Rows from block 3 of the text encoder, named by matrix and row number. Rows with one number belong to one neuron. Each number is 128 + 24 x the weight over the matrix's rms, rounded and kept within 0 to 255. All counts start at 0. Numbers have three digits each.
# gate: MLP gate (text_encoder.blocks.3.mlp.gate.weight, 1536x384), inputs 128-255
# fc1: MLP up (text_encoder.blocks.3.mlp.fc1.weight, 1536x384), inputs 128-255
# fc2: MLP down (text_encoder.blocks.3.mlp.fc2.weight, 384x1536, transposed), outputs 128-255
gate.476:127129128128128128130128127127126126128131129125128129129128129127127129129128129129127125129127128129127127128129127130129128126130130129126131126128129129129127130127126130129127129131127128129128126128128128126130129128126126128130129127128130131127127129129129129130128127131126126128129126129128128127128126128128129125129128128127127127130126127126131127128128131126125126130127
fc1.476:128127128129125127128130127127129128129129129129127126126126129127126127128129128130129127125129125130131130129128126129130127128130128127129127126130127128125129128126127127129127125128128129129127130130128129126131128130127127126128126127129129131127129130129128128130127126126129125128129130130129127126127130128127128130127128128126129128128129128129130128128128127129130126130128
fc2.476:128128128130127129125127125128129126126124130127127127131129129127129129131129128127129126125125129128128130126127130126132132127126131127125129129130125126128127128126126128127125128127128127128124129131130130128131129128130128128127126126128125131126129131130126130130128128129132128128126126128128128130129126127127127126126129129127129129128129128124129127129127129126127128128126
gate.477:131128132128129124132127125129129130126128129129127126128129126129127128129129129128130129130128131129128127132132130129125126128128132125130130127128125129124131127129126128123126122129129131127128123127125129124128130129127125126130124130124127131130126125128127131129128125127125130124128128132126126129127127128127128131129125128130128126131125129127124129129127131127128129127131
fc1.477:131130132126129125129129128128129129128128130129128125124130127127131128127125129130128132129129130128132127127128127128129124127128128129125130127126132129129127127129132128127127124129132128126135126132128125129128128128124127130126124130126124124128130125123130128132130128132131127124130128126129127126126130126131126130127128130129129130131128125130123128130128129125130128135130
fc2.477:124131129128127130130129126128127127127131129130130130130129132126128131127128126126129126125134124129129127127129127127127131129128128128131126126130129128129128128128124127129129130125131129130125129130130127129131127124129127132131131127127127127125128129129125130125126131127130123130128130131127131127128126127126128128125127125128128128128126130126128126126130127131131124127127
gate.478:142124114158130130116102142119120119101122140134134122100083143126124107088151136141143094135122111137122133110120141115132118114143136125097138121130124123122132149112125108120128124131123118135131139116139149177136133115129131161119128143122126156123110115136133130123159123129137132154143117117125150126114125117117098144130107138125147137124113119120141126110126120124146127116124
fc1.478:125143128101132116111130112144131124125120108131131115133158118127115132175118138113115154142154137125131126155130122138135151132104126116152123145147137120116125113153119122127139149121135128112134119118113121082140137141141101107134148100121114102111137146121104130139112116151129142111121134138104102103140137126141151124135141152145113148148137136120089125148119137115112112132114
fc2.478:132133125127135119136128128136116121119137122128107119135119132128122129127117141130129114146134140125109120134137119141140114131128120105150124133134110127129127120131141113114129140125126149114121110140115146141120130145142122117131122115139129142137145125119106137124140147155126151150123136111147115130126143125120118137120133109116131127121126136137135116127117151126138135121128
gate.479:126127131128128128128129127126130129129126128130131128127128128127129130126128127128128130126130127128130129128129130129128127126127126131127129126129128126130127128130126129130131130132128126129129129129129129130128128128129124129129131130128124128127127129129126130126128129126126129128128126128130131128127129129126134126129128129127126130128127129129128129129126125127129129128125
fc1.479:128128128127127130127128126126129131126129127131130128130127128129128129124127128125128131127128125129127128131129127129130130125128133127123126130127130128130128126129132127127127127128127128126128130128129127127132128129128127126125131131128129129127125127127129129127128128126130129128133130127129127127130129131128126131131128128129123127130128125127131127128127128126127127129124
fc2.479:126130125126127129124131129127128129126124127127128132128128130128126128129129131126128130127129129128125129126126128131127130128128129127128127126127126131128129126127127128128127127129131127127128130129128128126131127127127127130126127127128128128128125131128127129129129126127129128127129128130129129128127125129126128130127126128126128130127127126125131130129129129128131128129128
gate.480:130130129127127128127129129127125129129129128126130127128129125131126129128130131130131126127127128125130130128129129127129128126128125127129125126128124127123129127123127131130127127127126128128132126127126129126128128130129127127127129130125127129131131130129130126129129125126124128130126132128127129128128128128127127125126125126126126129130128126129125127127131126130128129129129
fc1.480:126127128128127131129129130126127129127129128127131125130130128127125126128126126126127130127128130126127127127127130129128128130127128126130129128126130130130123127129130129129127129129128130125128131126130126127128128127130127125128128125126129130129126126128129130131127123128126126130127128127129131126130127126132126126126128128128129128133127129129127127124131128128128127132127
fc2.480:127124128129132133127129129128127130126124130129129131131126125125129125129127128129130128128130128130124127127128127131125128126127127128127130129128128127126129127124126130130126128126130130128127127129132128128126128126129134128124128128131127128127131129132130129124127125130127126128126130129129126130129126126125129130126125130127128126129128128129126127126128131127128127130129
gate.481:127131129128129129126129127126127128130129131126126128129128131128123127129126130127128131124129125128129128129129129126126130125128125131125121132129129129126128127130127129127132127130125130125125127127128127128129129126129127128127131127128129128126128130131128127131129128128129132129129129132129128129129128131129128128126129125128129127130124126126130131129126127128128128127131
fc1.481:129128129128127129129130127129129128129127127126128129126128125128129128130126130132125124127130127126127126133127128129129127129131129127128126128128129127130126133128128127129126126127129129128125127128125131125126125129129127130128128126130129128128128124125128125127129123128131124131126129129125127127124126125131127128128129129129129130127130131126127124125126131131126130126127
fc2.481:130127126127128126127129128128128126126127127129128130128129129129130125124130124124131125129128131131129131126128128130129126130127128127127126125131128129128128132126128127128126126124130128131129130130129129131126127132128125130130129132130127131128129124128128130130128127131131127128127126128129126128128127127129128129125130125129131128130129129127131127130127126129129128124125
gate.482:147094140065107114146126135111134107130101124090072090106150155177144130155130138138125192143127125107098117140094096146095153177106103111104138127113093115106133104108203195138126078144068116127115152097153142112117137122146128156175073132163136141180107132107140110118109163126112101145151146109102127134168155127127113128110177170105152119167131123140104139127141164131157072109117
fc1.482:152116135120091126129142152141154106077104095077095118095137121157105134122120115120155172113165115133090119123098141156079156146134132106065123145128090144138137091090177158112123112148051154162089169103120134156106111101154119141138133119135120131154112124151115111150115144115106130127089147098086148127139164120172126100113117141112167133164124138122092114144149166158168071130106
fc2.482:091094139128138146119108160141114139157135115147132151087132150157111168136147123104132118144168140087076141123121101158137116156121135031128140154141158158113144082098179112113179185121147094139087154118107147139131143135139162098164154142116143169111149159151107164151094181074129128140113073115095130072163127168124162154113107115094089094121125156182121045087073096080143179148155
gate.483:127126129131128126128127128128128127125127126130129131130126129132125127126130129127128130126128128126131128129130126130128127130127127126127128129128129133129130128127126128128127129127129128129127129130128130127128129129128127125128130129129129128126123128129129126128127131131127125129126127126129130132127131128130130128130125129127130128131124129127128127127130130130128129130128
fc1.483:128130128126125126126127129128129130126130127128127129132128129130128130129129130128127125129126128128127127128125129126129130128129130130127127124130130130126129130129128126127127129130126128126127129129129128126126128126128128128128128131129130128128129127128127129129126124129129130127128128132132129125127132130131129127129128127128127130129127127133128127129126127130126128127129
fc2.483:130125131127127132125129130128127128127127128127131128125130127127129128125131126129131130127129130127128129128128131130129129127127129128128130130130129130129126125127126127129129132129126129127127128129127128128128126125127130126127127128129130126126128129130128133128128128128128129127125127130127128125131128126126128127130129130126129126126128127127131129125130131128129128130128
gate.484:123126129126126130130128130124126127130125128122126126134132128130127129122124131124126125130132128128125128123131128132130127128128128122132127127131132125124129131126125130128127124122125124127127131124135127126127126129133125124126129131128130129128128129128130129131129126126128130129126131132126129131124133124128128126125129132127134127130127131130126127124130131126128128128134
fc1.484:127126127132127133132129130129121126130126128126126126134129126132133127124127130129128129128127128125127129121124128131130126130127129124128132124132130128127125127126123129130132125124123124129126133124137127125124124127126123123126129129123130130128126131129128128131128130125125131126124130134129126126128129123129128125127128132127134127128126130127125126126127128127134129129129
fc2.484:124127128124130136123132129125127128127123122130133129131128125127130127125126125131126129128126132126123132120127129129132126126123123128128129127125125128125124129125124131127127135127131129133126130131132128127125123133127135133125126126125131128127135134125129131128130122126128129129127125125130127129129130127131130131133125133125127124131125129130126122124124132126131124130124
gate.485:129128125126125129126128129132129128127131128126126129125129128128130126126129127130127130127131126128131128128128130126128129130129129127130130126130127128131128129128130128126129129132128129127124131128129130129128124130128129131128129132124129126130126129130130129127130131127130127128126128130127129126128129128128129125128128126127128128127130130129129130128127129130128130130127
fc1.485:126130125127126127127128128127128127129130129129126129130129125126127130128128128131129128130128126129129127129127128128128129129129129126126127130130129131127131127128127129129129130131127130125128128128125130130127127127128127130127130130128128129129127129126127131124126128130128130128127125127131129128129129130128128127131128130130130125127130127128131128130129131127130128131127
fc2.485:126125128131129130128126128129130128126128126129127130130129128127126126127132129125128129129129129132125127130130132128130130127129128127130129128129123128127128130129125127125129131129131129126127128129129130126128127126131128127127127129127127130127127126130124126129130125128126128127126131128128127129127127128128130128127126128127127126128125129128131126131126127128130126130129
gate.486:132130128131147137133124125129115119129121142122118110116134132131120119138125142142112130130145114136136135119136128140139114146115124134127138133139141102127123110124149109142122131120148119145134122115106140124111142140121115116129139136133133147135146137122138129125125132147135115129129129129138126119125141123136131122134125121131129119126133129140128105114110112121121130135128
fc1.486:127125134136118128120146137121145134131130120133138142139132126114127133118130109113141130125119141117122126128120125133123143104133124119131125127102130139124131140136111140122131125148123139110122129151135111139142112114131138139109120126131120111131119118127129138136133115120111143121135134135107123128137114142125128137121119132124126133135135135116131151139134140132145120122135
fc2.486:127137133127122135127129136126148120127118129131140142118123133119126133132117128138142136122114127135131128121138137119124133121126117123119131117137134135136127142128114143123134123143138123118117132136130122126129119133118122140120125127126137107126115108134123125129141116155133130132126132119109119127126122136134138137127134124114140121131115111133131147130140127135116138113127
gate.487:122136209134109107149160167130148074142084127078146105169151106144012151129018101140164131143157132057150106159179146125125107158141083038070107133150067157156027231127123128108136165153137079125103086179173168194151064097147170121123130142131088175255118093186103161120104189146142135162103153092144153090089088181165168159176115055155066029138125184117103061172122136148124104096196
fc1.487:118132191180140121147196166109163153135099122104152058193103138159081173117020152103137134144162156140120082155140161117123106164148101105057123174111111143190066186168124108157127181194131117128102169148181160150100065171138113104143134152131120161204137139138143116098122180176174169142147184100129156063086133158108137140091096086123043003185167131145060023118134129156154075116192
fc2.487:177170072215074133175049074113203110073130116149158086147187107092178130111153018172188123140149023093103138141189170133155164109165096213152126135180103132173069113156134079103123192082088113109115123147132097109157099109118129121142073123163057064144139117156145136194171090128070164107182109000123111187155115127121141101183145125050177188132222164081149102139147190186147124155096
gate.488:125130127127124128124130125128132127130127126126124128128125129129128125128131132128128130130128126126125129126128129125131126128126124126127129125129128131128126128129128128128128130130126130132126130127128126128127130126129127125128129129128127126129128126129130131128129133131128126129130129125129124125130127129125129125129127124128127129130126129125129135126128131127128129126128
fc1.488:129130127126132128128129128125128127128132125128125129126129126128127125129131131128128128129128127129126131127128129129131122127131126129129130123132127128126124128129128129125130127130127126133126131131124132127127129131129124126131126130128131133126127129126129129129125130130128128130124128130129128129129128131124126128127126125131127130128127129128125131127126126130128126129128
fc2.488:127125131126130129130128128127129132131124131126128129129128128129125132128129128128130131126126130130128128127131130131128127130125131124129124128128125127127129126126129129130127130121130129126130129126129125128131126126126125128129131128129127129130127130130128127125128128132129127127127131130127128129131128132129131127128129131126127129128127127128128123131127128128129130128128
gate.489:096111047108118128135123186103175073159093146188143113123112095145160157179075017140147113111080160136092089072084125117096147123077142154125191192191083099075125160157206194127141170126123150213111086120086043109150160102113121104148116163011083134097122167153103120199190135129084157085159148101087103096160150076118111137111147183138134094096141135106083112123128098162106150085151
fc1.489:081086157137129096137189139091169188150114202148088105126155111148137125123132113115170106150164169214128168131110160135092113150137160165197116127125107097144170070134117170117147100145128168188089180171101139102094082163210134080110121117152145127110137130154122141104174118176055186099114155190113115129164158107141058126106111063106096124191168157194202075125136196126198123141112
fc2.489:079099086120139124100066090089095179235092125116136137154189102091129023182095136132084058046073119202128123074099080147123066063121112182126166154107088076145178134148131115153148195133120174141053142090135133123011140134124116163094107145184139091176123131067126112149083191126157196080175129154191133108151117121112141097105199208139069070103187174076121130089187136085072183178048
gate.490:136129120125114111129127130128130127136118139132124138133143134124119131133120122118140147136120128115132131141120124130131120121135140138141128127129136131115128120135136138131126116130125140130127120124126142132123134131114120110098138133128137130145128111119131130107133123109134125105135134113144121141132147132130138128139136119106140122123142134132121136126117129121122156110116
fc1.490:138129124120110114135130132126127124124137126116123127142133148137131134134125129128142138132113134121127122133119128129132118127129147148147133122138139123126135138144129133128133118127116133118137130138118133112122134121112119116119132129115141132132124126130138114109137132108136132097128126118151132125129142131129128127138135111118136112133138136129131139124117109126119142127136
fc2.490:126113116141129111130128135143118140121117134114135111140149126143117120104138123134114131113136122134128137121143123128119120128131143139140126128123134152123126143135122140144136140113123137140125134124134144139131130122125138152126111140124114122129127133130133126131115124112129131124135131127131143140129111109119135134121128134122117121127114137109126121132121124126128123123132
gate.491:094129126126103144102150134122148081153148116125150132154136114157109081152125091126141145120149086137142135124145100147093111107121092129138123149150143119113118133137156140170139138122147151108091117138111153146120140140153127082114143143142117139124125134190113118096125130122127139149142123147100147143137112177110110118128123153119126109157110116150087123134136112135111154142143
fc1.491:105088140130107127083139096177122082134149149123178157147126089122142123125133110122115162117138090116135178155109115151090137135117083186129129132121115153112107083138154164148112112140120165078108134113136144108161174121148109110146155138168104125142137091174142091131154138174128128143144099133115150135159111151090104135110138155114136122121139112142095104124160132126136141128125
fc2.491:134118156148121140148122109142152168117099136166118131111095174090147137142135141114124151133102099160141141149127092147107106109145114137109120130120159099109125134136137125109107122149121120123106123090100126084114097123149154101162135145072117156094115140156120121148124166112113161134164141107133125149156115098094125142160144135112108139126126115104121153105140111135156121149117
gate.492:118137133208164135254242175103084091154173067013171124122132110081057195053021004088078120113081121103071141195111194099154116046122101109156036054176110134255090248084132144162127066117013044128145205112117049053117133241125115255057101183102048202165119149103201176152230115172207206215077128122031210172033062122197102131057214192106191214152176159143118091124068185078144082148235
fc1.492:153123103146173113255176089114144133163135140119247065104110200117085045057113152027122187129140138034122195145114114197158096039159125032082053012130170144205090153058133137129188082138016002144121115097131099030026000255116192203148157182074000174104182078159202147092151056152082063206097103157121255086189071096206084117086114131131137215041074067094156062114163143043217196062192
fc2.492:163229188194202106171017132149105042140110171128091132240179094125192128134148135169077057160047171106025068019168116125130060131087140151160193170087137145173125244194143144152170182047204054163025070149001116044255169142147088169223148072132098182135140113212084148166097074150091195159017028149074104039092192108131174104162176114106078122026135163107056082150233159168054030074161